From a checkpoint of a small model that predicts nearness at each pixel: 13.1 epochs.
Rows from block 9, named by matrix and row number. Rows with one number belong to one channel. Each number is 128 + 32 x the weight over the matrix's rms, rounded and kept within 0 to 255. All counts start at 0. Numbers have three digits each.
# convs0: first 3x3 conv (model.decb.0.1.convs.0.weight, 192x192x3x3), inputs 96-111, a 3x3 kernel for each
# convs1: second 3x3 conv (model.decb.0.1.convs.1.weight, 192x192x3x3, transposed), outputs 96-111, a 3x3 kernel for each
convs0.133:110125116143135112123123120179141129111109116139134140121110102134117126126134131094075113072047058142093079111116121092147139090131130056071103091082121108108109137117112118099106064072086155126113098106121121121115110105127116124134131121112046061072077062065093082082103135106124132152103126119113090089112119142128094108158082104187087072170142101140135124074064109120095139131137117148142111143137126118125106124121105135084072
convs1.133:127122125144147120101134111053060043097111133137116104134125128121121142097110126146131169108104141102076154097062025070119109135127111179177160133134149145148161135101119135112117105124126123107111131126123151142136137140139143141128144145136134144155128125123109121116101089110119081107146171118114117114128123108152141142120149157122145168140135181159149134100103141164129124115113095114121096141142139107128148127117117117119121
convs0.134:108129100145153153147110145166149138155119166120071078081094124146110100200183166103131160069122090131125060193133148150141207157130040108159115130109099117169161107134117142135128104126087099110109104118102084097103154148178124129130125106083105090073158153139127127129162139183165115139116126105141134129146157164128156128082100143179113046176108162148091019106149018121123086145157190132121131082106110123118113091133106139080188
convs1.134:178131135090120124158118148163136117102129149124132104126107100116107123129148202115110147148175017220107102093083031163158081144126098102073073103084113103113147106119171166140114184155158180173163178196204212181164111114115099116143124103089105095130134151141151118112173179150092132182120215130112142170161133079136114114146178175086121166073115239144083098140189206115118209093154169107107102105149122105087099108124182069104080
convs0.135:134105123093079078070124098161135144120131131167146128059084068102108112108113116139133125102100101064092122168169130133125133173126121078088114124142120133123122095109116135114129102108114111128144099115130130114088073133137093088098095097118081088081188176179108123121142116135096107110134140132066097098113120128123104106104127154063141184118058067086115111106119112151121049163122103152156164127134142103084098109103125089133093
convs1.135:075131107199124130093144137087082081113126134129112130160154162159162173158175188182195177162191151139181091151145170175113152125136141099090101135150165122137139173180168132132158135157160169157172118109121118121156128130127121114104123118121147144130163175197087112101121125130132118136177116161172152147108121114123109056149147180152183164064104183125137158125115160105139202065073090127121120103084082131160132147139113146148170
convs0.136:163136154098071098084083079135136120131125129144150121080071029110114113106107106152137121135131101105084118142135163113098128188152168110101115119127112124136132101091106131112127115128127118109112086089112104087078077089081095087100116123120090094088150149142115131126146132118104150136148167118084108132100101112111117113121142136071155189135125153087072125084089101142132123172143124145140163126132146133118133101092085132158158
convs1.136:133135128183110178125116126108115107137151153145131126156159160143144145165166183139128120135170192140166123168181200167142141156179162117112121133139137120131130147151150126117129142159178153143150111113128116132138129132132121119115131126117156170174159146138108136140117133116135092087177118123163156153124141140109111105160187170128171111116124135130143126137172144130158128111104119128111125114098112120144105102108088146120134
convs0.137:163143183145197108090114125118166107159170143101143126096108129136111114154131133129144103036108103124073143186141109169120135120110168099112175076079149126124137093087122112130103141118099105136142111110099109155158138164115110128137058099144101106131124129115140149152119130117098094076107107107137148136133154144100128107073084125000024112000010061065178227084176253081141223154137124150166132128134125148151145167125173092139134
convs1.137:159085070156138109158126140136143160112108112091111088154164147140138122147140119166190153130139160101096054143100194161122181142100191124147148158159147123127131137091090137129144171165159137107114143125103145139125147151152134131126141150163170162144176181169151163173118116124131125110112121093121118087105118123132127111117084026166126054151140057060138113008121101033220160146096086134131126115115091101131133138121099121149143
convs0.138:137118143117088146145112119100105109137107104140112113090086082088076058127106127090059064089101091119131085120063118160124200166094149105098122094087108115121144114103123115105103123120113185177184132112102134123115090068095123108097121109095147133142088101097159156150137118094179158118163113102126120120077097106115113116122155142120100095122119107178123097155151096135153125096081104168131136122102125119125115109095083132125118
convs1.138:140207180142153146111105103131145151130126133165158161133116135153137162170137159096064060085113123170175160123157133143196146076121113115110113129128125106104104150152155165173172145152141150156180134142159151164191116120126110106108105094074134125107141158162157160136152139159188123166206127165125111100093089078092113097112117141070105182136120198143146066135171101196142064130144140106105110091097116148146156140130136142119130
convs0.139:111143113127155127119135133130117086128146086147143115113151161137136129161136125095153142091130165098111197066156107096120136120091146101113142107063085090028109085119100129155129188123116089129128117129102122132108146156135112147148093129129094127118099152173135144143054107127139114130162147141124145116117154155093157178140147194100094187124137122057106084117077111189113126141103107155132154159124137133116126116139112121155076
convs1.139:145104174156155173191138137101129166139162201113141164164157148160168126149179118182082070131124071083185043131172096185158099209113145157108145145132106127136105140140105142136078146143088103096099128099094135090099189207131174177126167156132179191131113126088102124053080169132099152150124110122205205136173170135182200159221085123195106096153166115101031125129069121096073102098127147116122164120117144128177136169170166153110110
convs0.140:132121103120125126098086086121108112116127117152126130112123125081094079120125133126147140137113081037116141167146153137108141123118132112109135104106092149147151085105111138128142096091107137131117114114146116106101128119107106107102118126115088092081125121114134141145141155136112117122135128118101118121119110103125124131139132165054126138119140143142120110122119101106132079152155153105123124132133157150129143118125135134116092
convs1.140:089079126156147162165170140140133111110114111126111121144154158179165167135124124126179170155136083091156136125116121140109132089060130115124137135145157139134130147157183133111120141140142140130137125124133113117144138135120120124124114123123121132155165161145135124132139126144112069088138106128129134143104101085095116115137185172095149128090104137123122112168170136107104131118114131123119121117109106113129098130156171152125123
convs0.141:132160030088097182150150103112173177208167019109128080122143131171106096138102126210129078097169143113161166148117118078113138094085099131176152203129053059103189148136073071119144156138117095128089055101174183113085178092143131084160107057125143129078112112074100093092130094046100077169173151112107120131145113110172148174126101107127069059202151107128084105124159226182083121150174147168078160115169100122131120121112161158141023
convs1.141:120095147096086123220169159044109137140112081113122121070107114147127060152110057148164188107165059208208198098120115160101151142129114074098157166134125176133078171131089129133112142140131142103084106090142139139170178151104135143132124140152096110136164173157149140113135091121048082182125119162173129061122145145126148182119095144142119109159136077170195255178116084178111112098114123109102128128139137165163127061129207156118061
convs0.142:124154097112091092118126091142150136108140105118129077106113086131124122121127120110089084083133118116159094130137098094115094095136138113133170062095108120099075159141145119098155145141143132139121168191172120117047138163117107129098083081094135124088139150171125127105113125132113101069123108065135137107144136125085088127116174138120199134136185173042056109091117099135118000114116171090136144117143149134104126124086104106092106
convs1.142:099096100080112088094144160070059016102102081147129125142145133129138142127150157134186225155170107113092084178093051142126124131182137174156154119120131129134145140121128190147149129136117128096120129120128127136134116133139120133131125129119117153138156175202049112101058084073083104124131128120083110134125119116106117116115133178108191137089159113149069112118096132109096107124132134124127124140135133132118113119148165153173150
convs0.143:126091104133073128147178147166161159140125116126135130143117128154149122154123133160159120127102126117126131110162125146131098124104115134144116146115072152100119127108130119110118124129092080102115096120161140138123134134147164152154132126120086086055121104116116125122132075116121111201108116090075101109121147140140134120053103099104067102139079053103123096157152088191089130107095111120112129127092125119136144118124107098132118
convs1.143:083158177113153187153124151113148142154156164129150168146126113150140129126125109127087133175119073180164106096124076131115119106141145116114135111128133146139114082091099114128154155147108111129142099111143143135159144151145134141136127138147121137142146129143123113071140178165045083117132112172151129125148150152139161183129041005140036002121100084143138126177146124114090106115149154117131140119131149165160108143137116126112127
convs0.144:128092119110100104147154160100106107101110109136140139110126122038067076093116127126124110120122104103121129107053018132110090145106091114140128107118095154150107098093124108114130119120128136111126145105110131120127102098106112124128128143138082096089132134140117134136143132127121110111109122119114125141120117125107118123048126174137130191138168251088136120118090052118131068096100108137127135127117119109122122117111096118149142
convs1.144:129164141196188144131134114086091100086077073099085073149150145142150145118133142113142134083202186081202126161115115190108115126073089136136155125144148136152161166144117146138158151161153169143148147123137128102130140141136138134124151144134111114095112135146057117106106088116129048110179066153130123104114127107149169119156138167116143129075084086098084091116119176085075131114103137129101111139104105132155136136126098149141138
convs0.145:108155136079161120132007122154132143144170196090125152110110135142129141127138165124069112149120120185182147139116090022178073060135106080119135105102112094064072107133140122135128126095159154154133166141113159120103181107108161130137127113153122103109077121152132135129122151168059109153078159034099093117152128134114132132162079135077134059012172191132093135128105096189021026141155166173169141107146179143164193135146115141179172
convs1.145:151054149089141119119177131132165151139124144103077116130125094112115096117110124147175175114104172118135187167090081110200065115153186110101077079106098095105109147102141149130144152168177120099089115121104134109096139145136147147136151128134069117126089146147144148158110134193155182081121150033112156138146141148151151179230172020148172050141061098084044082091085089101049104131099111131140105126131130133177162185115098153118072
convs0.146:123198122084147074096034091140157131151159172131139136121103118087082124190159165098135086061077070105038064167172127180152132109153197091098169094087131074064088114121111102126103113115102097129103097116130125119109107079092108089115099103109095093087105105116115114124101147090124150138091121052128119124106079102091105119104143074024065064047070000147164165113106173128086173147149136131153108133114157103168164129132139115098112
convs1.146:148030104033134147082148080156189159166146112124077074176170155148133132137123131177219167152135132034061078096099105099155164098107148169177163140148143123117125094037097108071116107175178104076095117115114125115128134140128129138132130153143126151142157161156099131136037060139087118124117184105119128126124125119126135138116142077117047103121030088136152067104079070077090104120115140129122122130135125113090098150113103150147141
convs0.147:145132132106142109143107112124153173117113103135131147053050021099094104157129128166143135050102133096078096115139114133174132129124144149169182128100117097149074162158174125171149146129122133122157124140103117081113083094084111125124153169175149137137124131132078102099129134155088135120093090085125130124110096103067081090111166145153153109113140192104092114098119097060041079139147145168137127121163116114121158136144146116100112
convs1.147:167087084093138154129120088106125074140128147133127130120127121130137127146152165166131110062114158127105094112177150143170161138151145157155152154146125150149154100081116137147152122129123145129126147137135156140125138140126142149132125122109124135143145166191103110095132139139139165158118157161099102097110101089128120113223205167190188162197208178173120076172114135164146145122118107129123120132138128133122130161143130144158162
convs0.148:089086044116164121060111067103095116136153144141151135162146169123096098161143155083186087083143108115154147181054000185060000191093015109124137200126054200154092079101051116139087117105108115183106123181091096130068120160101115129095157141130148122111154111064137147154106081040144090004113150106115111121141086072116112083174117167149167151135151195107132083141136013206183024150099092099130060103139062124146176153118168151158142
convs1.148:136186143130159056102171073100083083087097095152121121138133130173176160183179156120182148179114123194109151183071134120075105120076045075104124106136146138132122123126164151151155131159143139131159116137162119153171127152161135142147142137139116085133129108130165088104169127121153100111162076107126113111144109118106099115066103106015156159105171211159114126128146211138120255111118114085117106095114091131125138124165173144174156
convs0.149:141204133126144061104047167146168122116168189134146118158128150140136134122155160062127123093119109122087142104145137080131150065157160040055106094125151066039070104095110160129086121119120114158109156118047091130152117095078106079124089105117087103129158135108069076044135134078179141137103123143118108120093099111113104085136166146174125077043167100148145172153154082119137170121146121103158163119078129086117113155125125099134112
convs1.149:097090088159169156079142072181193152140097082133121102134124127149125111123121140091129100166111248052109132068139138104131086165106139163154174145140139120106139083050073099105107125172182100094117099113111109111128145154149136134131147145142087123147138126094116162197139139165111131071117170136136137131125131153148141129117211115111112147173104151144161175197066164123055161146131110128132123139127117104128154136106070130140145
convs0.150:145180152142159137130107150126148139152144169098107110141128133076043045137125145116105093006049133125072030078101052103089073097170150114120097083082112098100142139153117160143110157140102159108109123124129132117114103094134127152165103138131109107113049067062081073088121122120104153095104118134124112114092080093102136156150125089118116143143058022186144106116094074116110153144113095132136111181149148093115113129154143121123147
convs1.150:116105116120119095092146160161162169147154162091074097116102116099099112132134126093113101145065124060025142124184134129197155146150119112121130121128127133140136051048111087077099154188155116129122160154132160148144141148134130138134122128121150164151134134130136147137134093136147175115129165084129131119130126129131128125129100107153130187128056094103108077120100118142104149138129128134138139131131135126099123102099103122118102
convs0.151:107137120150154143124124115175159151100111118137125137098100103128114135107114117103084115067053022130109100119109108112128123110120111068074088122101110076086080142119116119099103085088091160134116096113135116117117104104119115122129112120108053061056072060064098099111092119084117126172103121113108094094112107121122110113120086083129054079122112127124119087075085118134118104125132119145136113133127126111125108107112097130100078
convs1.151:167133122153145123107130132013019022096105122130115105122118117113112122085094095190194209101117091113107174043037031082119133118127107166165144139140149158162163115099118127107107101118120109106106135136142185165160124134131133137130147145139123125139127128129112121112098095111108081118142155125110116110117118109141134143153173168142129142142108144150174147096103102146101112107103095110112090146146148149153167126119127128121112
convs0.152:176167160081039062111130086144141162147130114171145107072109055161155131106110123148123079105112142106180144125153163143137131138128192122110115128142114151160109161116124119109152119108091100110116127143145137111081130154104110130095115122142154140107159169166130131123129083074148114141195114084093099084142135123107115125096187145020178153085071051153128086116106064127101000117106061122132154135134146136127132116115081120094094
convs1.152:110093108124090143147122142056061048130167161097107133095123151125143156147144140150166137132193122092128069167129097191129115169113094110090099103110142114119125177165141189136123161139115208177176159124124159149143110108118114106096124123124166160117139159157111123095099126145053083141105114170130136138124130124106101082062093177155154147194160136121115173127090162145105138091081087112112134114117128114136153098133144146156209
convs0.153:134171147125171121113088114108136114125144129130136140149110095088070097151135113104101086160113113131132097145105091109165190074142186150147144092100126089088063169137132141124108128119137137115088142088064131122126079078086088086093133112117104099095095071066123109109166183150147169097069119165121117118112115124094078105132121122120059100161112102142139116117067064075055000142135102145166128147147155101126094119138169136102064
convs1.153:100081151178184134122183141177193190144160142112105097150148167121113129126119123113132133068062151069025094162072021186243145160199146146150153130128128132122133106074099086072108103137142118105108108121112107113112122129124126134132122130125073085053120135123130145152091129132129131093159255142140149132132136137146148140160078014136067125117046111122113083128077110148039099177165148169174157130145141145114135117064102127087096
convs0.154:255255255089088082071076080064076086082066078135146155175170183145142151121127128055126166174130092122126172128125165037048047111125120118072070095090090165164167060090083135109097153142145203183144097102113123131103117115104153121111060060078166167161129131150111119107073098053119117135122120125127125121127124107130112115159149133089096083110112098105130133113119160097068054102075074122115102032022062092113101114116130091072072
convs1.154:058074117201175140116123154151146153049049042157153159090087081128120123085094087121174210175148109096153221120115108066073088053065092164160153176177181120125122054051056175167166095098091103088081155144144109082073163167164147147140143149148105105106176175176116118115070062077133142164165162159105106099087089082122124125237234201179170177172156142213211196145100065131134137054049059050057051144131124141150135158154161113118111